config.toml
arch = "convnext"
model = "masked image model"
dataset = "simulated fluorescence microscopy of cells"
image_size = 48
horizontal_flip = true
translate = 0.06
mask_ratio = 0.75
num_experts = 8
experts_per_token = 2
shared_expert = false
patch_size = [2, 2]
widths = [64, 128, 256]
lr = 0.0021
epochs = 6.2
Rows from block 2 of a small masked image model, named by matrix and row number. Rows with one number within an expert belong to one neuron, the router's apart. Each number is 50 + 15 x the weight over its row's rms, rounded and kept within 0 to 99. All counts start at 0.
After each expert's rows are labels from the 100 images, of 14976, where the router gives the expert most weight on average: "responds to" is what is common among them. Only what is clearly more common there than usual is listed. The data: simulated fluorescence microscopy of cells.
# router: router (model.blocks.2.mlp.router.weight, 8x128), inputs 43-85
# up: expert up (model.blocks.2.mlp.up, 8x256x128), inputs 43-85
# down: expert down (model.blocks.2.mlp.down, 8x128x256, transposed), outputs 43-85

# expert 3
router.3:62 67 53 65 35 68 63 39 42 45 54 52 62 60 47 83 64 67 36 57 40 57 47 67 50 53 54 49 37 55 21 34 52 36 60 57 39 31 17 53 45 99 76
up.0:51 60 65 50 56 56 47 19 65 44 39 59 52 51 44 57 31 33 36 61 58 83 74 63 53 56 51 58 41 42 53 69 34 69 51 53 51 60 47 33 72 49 45
down.0:51 48 56 53 33 56 65 70 25 46 21 64 32 33 53 51 83 34 22 54 58 53 38 50 27 53 23 52 77 34 43 54 40 70 45 53 48 85 30 73 42 40 41
up.1:54 45 42 43 40 51 32 57 34 27 55 69 30 41 33 52 45 71 54 29 36 57 63 49 25 35 63 59 59 80 88 57 43 85 30 61 71 55 71 43 27 28 57
down.1:51 51 51 37 50 52 35 52 33 33 66 40 79 60 56 51 61 77 48 24 44 62 46 57 67 60 43 67 40 55 46 36 46 54 26 71 69 60 62 68 55 52 36
up.2:68 32 46 61 62 62 36 71 16 52 41 55 59 56 47 60 51 61 30 35 26 41 60 21 58 38 61 46 54 65 25 70 56 60 23 67 53 45 38 48 64 30 70
down.2:47 44 40 42 42 71 56 56 47 45 54 37 55 34 42 27 52 53 62 42 62 49 29 35 47 37 35 53 46 36 65 44 56 65 59 50 65 65 41 46 48 56 63
responds to: membrane rim; crowded; cells: ten or more; yellow stain

# expert 0
router.0:47 34 56 67 78 38 54 55 49 17 47 48 29 41 48 60 11 61 72 59 29 90 87 59 30 59 70 44 34 52 67 48 38 21 21 48 54 64 40 32 45 49 61
up.0:36 15 36 76 58 38 72 71 28 40 48 53 43 49 44 53 43 48 54 48 49 53 60 54 32 51 65 32 57 50 63 39 08 46 43 52 57 70 54 40 38 14 68
down.0:68 67 59 25 54 66 56 79 65 49 55 70 64 59 47 49 54 52 60 41 47 38 36 62 65 64 65 63 34 50 51 74 55 75 72 14 45 14 47 67 43 04 53
up.1:63 30 50 66 49 59 58 65 45 43 56 28 54 21 48 62 52 47 41 47 63 11 58 45 33 77 56 53 91 45 33 58 48 59 45 46 37 32 43 53 86 37 41
down.1:53 52 42 70 45 56 59 63 60 58 41 38 63 60 22 62 63 42 28 60 68 55 50 39 43 30 55 73 98 58 47 49 37 43 50 61 38 36 51 44 55 63 59
up.2:53 64 61 59 45 24 75 64 53 62 28 42 64 56 47 53 54 51 79 50 49 17 26 38 43 30 27 49 51 45 44 70 71 54 58 70 37 42 77 42 67 72 14
down.2:41 62 43 56 45 34 45 70 47 50 02 37 40 33 56 29 62 23 64 53 53 55 68 45 41 56 38 76 65 60 57 44 79 40 41 86 31 61 45 23 47 34 54
responds to: few cells; cells: one or two; dim; long thin cells

# expert 6
router.6:41 32 69 60 80 58 58 65 55 73 51 53 23 58 45 54 49 32 22 63 35 80 44 65 42 56 60 59 35 61 27 36 47 64 34 75 26 39 76 38 56 29 49
up.0:62 75 44 79 57 51 36 42 21 64 56 46 67 49 69 40 29 28 35 62 60 45 36 59 43 51 44 71 57 53 12 50 49 40 61 66 31 52 71 45 44 19 71
down.0:65 68 66 61 22 67 43 60 45 82 43 46 45 83 46 29 48 33 26 48 40 60 49 06 84 51 47 32 45 72 34 74 68 49 73 39 65 52 41 69 64 57 47
up.1:40 38 38 21 62 62 41 32 63 55 64 33 35 60 42 63 16 63 24 56 44 51 62 62 42 42 60 18 63 47 78 42 49 40 53 51 61 57 14 52 42 75 55
down.1:73 30 75 28 54 47 36 52 25 56 49 50 61 38 33 40 73 26 66 57 40 29 49 81 29 59 61 32 63 74 46 56 53 23 34 61 16 47 59 42 42 31 44
up.2:52 50 48 59 59 46 54 55 39 26 45 67 39 52 59 50 53 52 38 43 42 46 47 39 63 59 53 45 39 63 39 53 44 46 44 42 63 43 80 65 38 12 41
down.2:58 66 63 50 56 26 58 44 83 48 47 37 54 69 56 50 60 77 28 22 55 39 27 55 72 54 72 68 43 39 73 54 51 40 54 46 76 37 57 30 41 53 36
responds to: long thin cells; crowded; cells: ten or more; magenta stain

# expert 4
router.4:58 48 30 46 44 25 52 39 32 53 49 56 54 50 63 49 44 45 88 46 52 09 48 15 53 13 48 44 82 62 85 54 60 52 57 27 55 58 40 53 45 65 32
up.0:49 42 63 35 59 57 67 60 62 47 45 71 60 50 39 58 69 60 45 52 42 56 66 81 50 45 40 75 42 56 69 50 46 50 54 80 57 63 51 38 53 50 56
down.0:53 66 58 61 36 65 60 64 37 21 28 44 44 37 43 54 99 34 64 42 27 59 68 61 47 56 50 37 60 47 75 65 58 74 66 43 40 51 23 36 55 34 53
up.1:60 46 43 36 41 29 59 39 35 52 33 46 28 43 53 54 40 54 58 58 30 74 52 81 57 56 79 37 34 48 53 53 53 53 38 50 53 54 32 47 39 35 47
down.1:58 20 82 64 37 35 39 43 58 49 49 16 20 48 45 37 45 45 50 51 62 46 62 54 58 51 02 38 57 56 49 47 62 52 46 56 40 66 36 45 51 43 30
up.2:57 42 15 41 57 22 48 46 47 50 42 45 40 46 64 27 43 39 52 53 56 58 36 44 20 37 45 63 57 36 65 54 47 54 79 36 46 81 42 64 53 29 37
down.2:42 37 65 63 38 43 57 41 55 37 61 13 45 59 54 20 42 40 35 56 45 58 65 56 56 51 16 37 48 67 52 51 54 60 53 37 62 72 54 51 26 51 71
responds to: crowded; cells: ten or more; dim; fragmented nuclei

# expert 1
router.1:50 60 43 51 51 60 66 55 66 58 48 21 59 46 59 18 56 57 42 54 78 08 35 41 65 26 52 65 94 50 61 63 24 64 56 72 47 66 61 58 69 33 36
up.0:60 49 45 47 49 59 58 47 42 31 39 41 34 81 63 42 78 79 37 40 58 75 46 49 56 57 81 45 47 33 40 54 27 58 68 44 43 45 38 54 64 25 30
down.0:65 63 73 52 52 50 38 48 32 82 62 43 40 60 35 39 45 41 59 36 40 17 33 62 31 53 67 86 38 35 49 57 70 27 47 29 51 16 60 31 38 32 57
up.1:40 51 59 28 64 30 56 53 52 65 49 58 47 68 26 36 54 58 67 55 03 62 66 58 30 59 49 34 18 51 57 32 54 36 59 28 41 42 30 43 44 94 82
down.1:60 49 66 53 23 30 68 67 50 24 46 50 60 37 48 57 91 67 56 49 51 41 49 55 17 54 62 80 54 65 54 38 57 68 58 72 50 57 34 71 61 48 63
up.2:43 45 40 34 50 35 37 83 20 41 59 51 55 27 41 52 65 47 70 51 36 57 52 38 45 63 44 55 40 49 42 65 32 16 47 44 56 34 53 47 44 94 74
down.2:44 60 44 66 55 40 33 54 56 58 31 42 77 45 51 53 62 53 50 45 49 53 41 58 11 52 67 63 54 58 61 48 46 49 25 69 60 55 63 69 43 26 65
responds to: crowded; cells: ten or more; membrane rim; out of focus

# expert 2
router.2:60 19 54 36 75 31 47 71 39 59 60 75 34 46 39 43 68 52 63 61 34 99 63 63 43 87 80 62 11 43 25 22 31 48 60 28 50 50 52 49 36 35 63
up.0:50 29 30 62 35 43 60 39 50 42 32 60 74 46 50 66 49 62 40 61 45 49 49 69 31 41 56 38 74 63 79 49 47 56 57 85 62 58 59 44 56 40 63
down.0:49 87 25 35 45 70 71 46 51 57 73 48 73 45 67 63 68 49 58 45 25 35 55 55 63 46 51 72 43 37 71 60 57 53 62 45 76 32 50 66 51 34 78
up.1:39 39 41 77 74 49 41 58 23 75 53 56 21 39 46 33 58 45 54 34 16 59 44 58 63 45 75 43 75 59 38 78 78 72 39 66 35 55 47 40 26 25 64
down.1:78 56 26 47 83 60 64 59 59 25 54 71 52 38 56 39 38 51 79 52 40 53 41 51 20 55 61 53 62 60 73 37 34 69 17 54 44 66 52 79 46 18 75
up.2:53 74 67 39 38 45 69 44 36 27 51 37 76 55 65 42 56 45 46 31 73 00 50 44 44 39 24 68 64 47 57 26 69 48 56 31 20 47 58 46 73 52 69
down.2:52 57 40 53 57 49 52 51 63 58 45 58 71 48 38 69 48 48 57 60 49 51 60 51 50 45 62 31 71 46 61 37 25 30 61 78 42 60 53 57 44 48 60
responds to: few cells; cells: one or two; long thin cells

# expert 5
router.5:28 25 61 28 32 62 66 48 54 24 70 66 70 46 24 64 51 46 25 39 26 60 75 46 39 81 49 46 19 33 52 40 71 36 47 42 57 38 36 47 48 50 67
up.0:44 32 46 46 56 09 47 42 52 81 39 53 28 31 43 45 73 47 77 61 40 42 38 58 49 53 78 50 43 53 72 53 97 54 76 39 42 48 41 57 52 47 44
down.0:91 42 60 44 51 69 48 82 44 64 56 50 48 62 33 32 57 78 53 23 44 43 80 70 49 44 63 67 30 47 62 38 24 46 36 75 67 45 62 58 51 52 32
up.1:57 51 37 70 50 06 43 44 49 58 33 53 20 35 60 68 47 62 68 55 51 68 37 40 31 25 65 30 38 85 50 57 28 24 59 45 41 57 46 46 29 63 36
down.1:61 50 45 45 70 51 61 61 53 54 50 43 54 57 45 61 61 68 48 37 50 43 43 58 59 33 51 43 52 40 44 45 41 61 52 58 65 47 45 49 54 49 55
up.2:29 35 48 34 56 39 39 64 21 60 36 49 57 41 64 31 54 68 61 62 59 48 51 45 51 40 48 49 61 60 63 52 50 80 63 63 33 67 68 48 60 31 43
down.2:17 61 54 51 18 08 29 39 67 62 33 45 58 44 59 57 63 40 33 46 43 58 62 42 18 50 31 36 63 65 43 48 72 80 29 39 27 42 40 75 46 30 39
responds to: few cells; cells: one or two; ring around the nucleus; long thin cells

# expert 7
router.7:43 59 57 48 21 52 00 39 48 46 65 55 63 39 67 58 43 70 55 26 51 32 23 59 51 72 41 41 42 49 53 52 43 38 35 35 65 30 48 40 56 26 50
up.0:39 53 73 57 50 38 56 57 35 42 72 62 45 63 54 42 37 56 41 59 68 40 82 78 51 56 53 50 33 64 37 38 32 31 75 39 56 51 64 38 30 39 68
down.0:57 50 83 63 47 34 50 31 24 42 63 47 48 49 44 22 39 76 37 30 45 71 61 65 75 50 62 55 37 28 50 47 46 28 41 52 67 57 50 47 48 20 52
up.1:35 57 25 31 48 36 49 58 56 58 40 35 41 58 46 56 50 47 84 60 71 33 39 45 41 41 69 64 50 57 49 59 50 86 92 35 09 91 73 46 51 58 56
down.1:64 60 48 44 43 57 61 45 45 44 49 75 63 30 71 46 52 50 41 30 69 54 59 45 83 46 57 69 46 49 34 16 47 29 87 58 32 58 49 21 45 47 42
up.2:52 42 59 39 50 27 64 63 62 71 58 55 44 36 41 67 65 37 44 43 33 39 74 34 24 60 42 62 48 37 57 44 39 50 57 37 50 57 50 32 42 82 64
down.2:35 62 32 59 51 63 52 32 46 65 62 63 62 69 41 73 32 59 26 52 21 50 58 63 59 39 68 65 42 45 30 61 57 30 50 80 53 45 38 61 50 48 52
responds to: crowded; cells: ten or more; green stain; smooth cytoplasm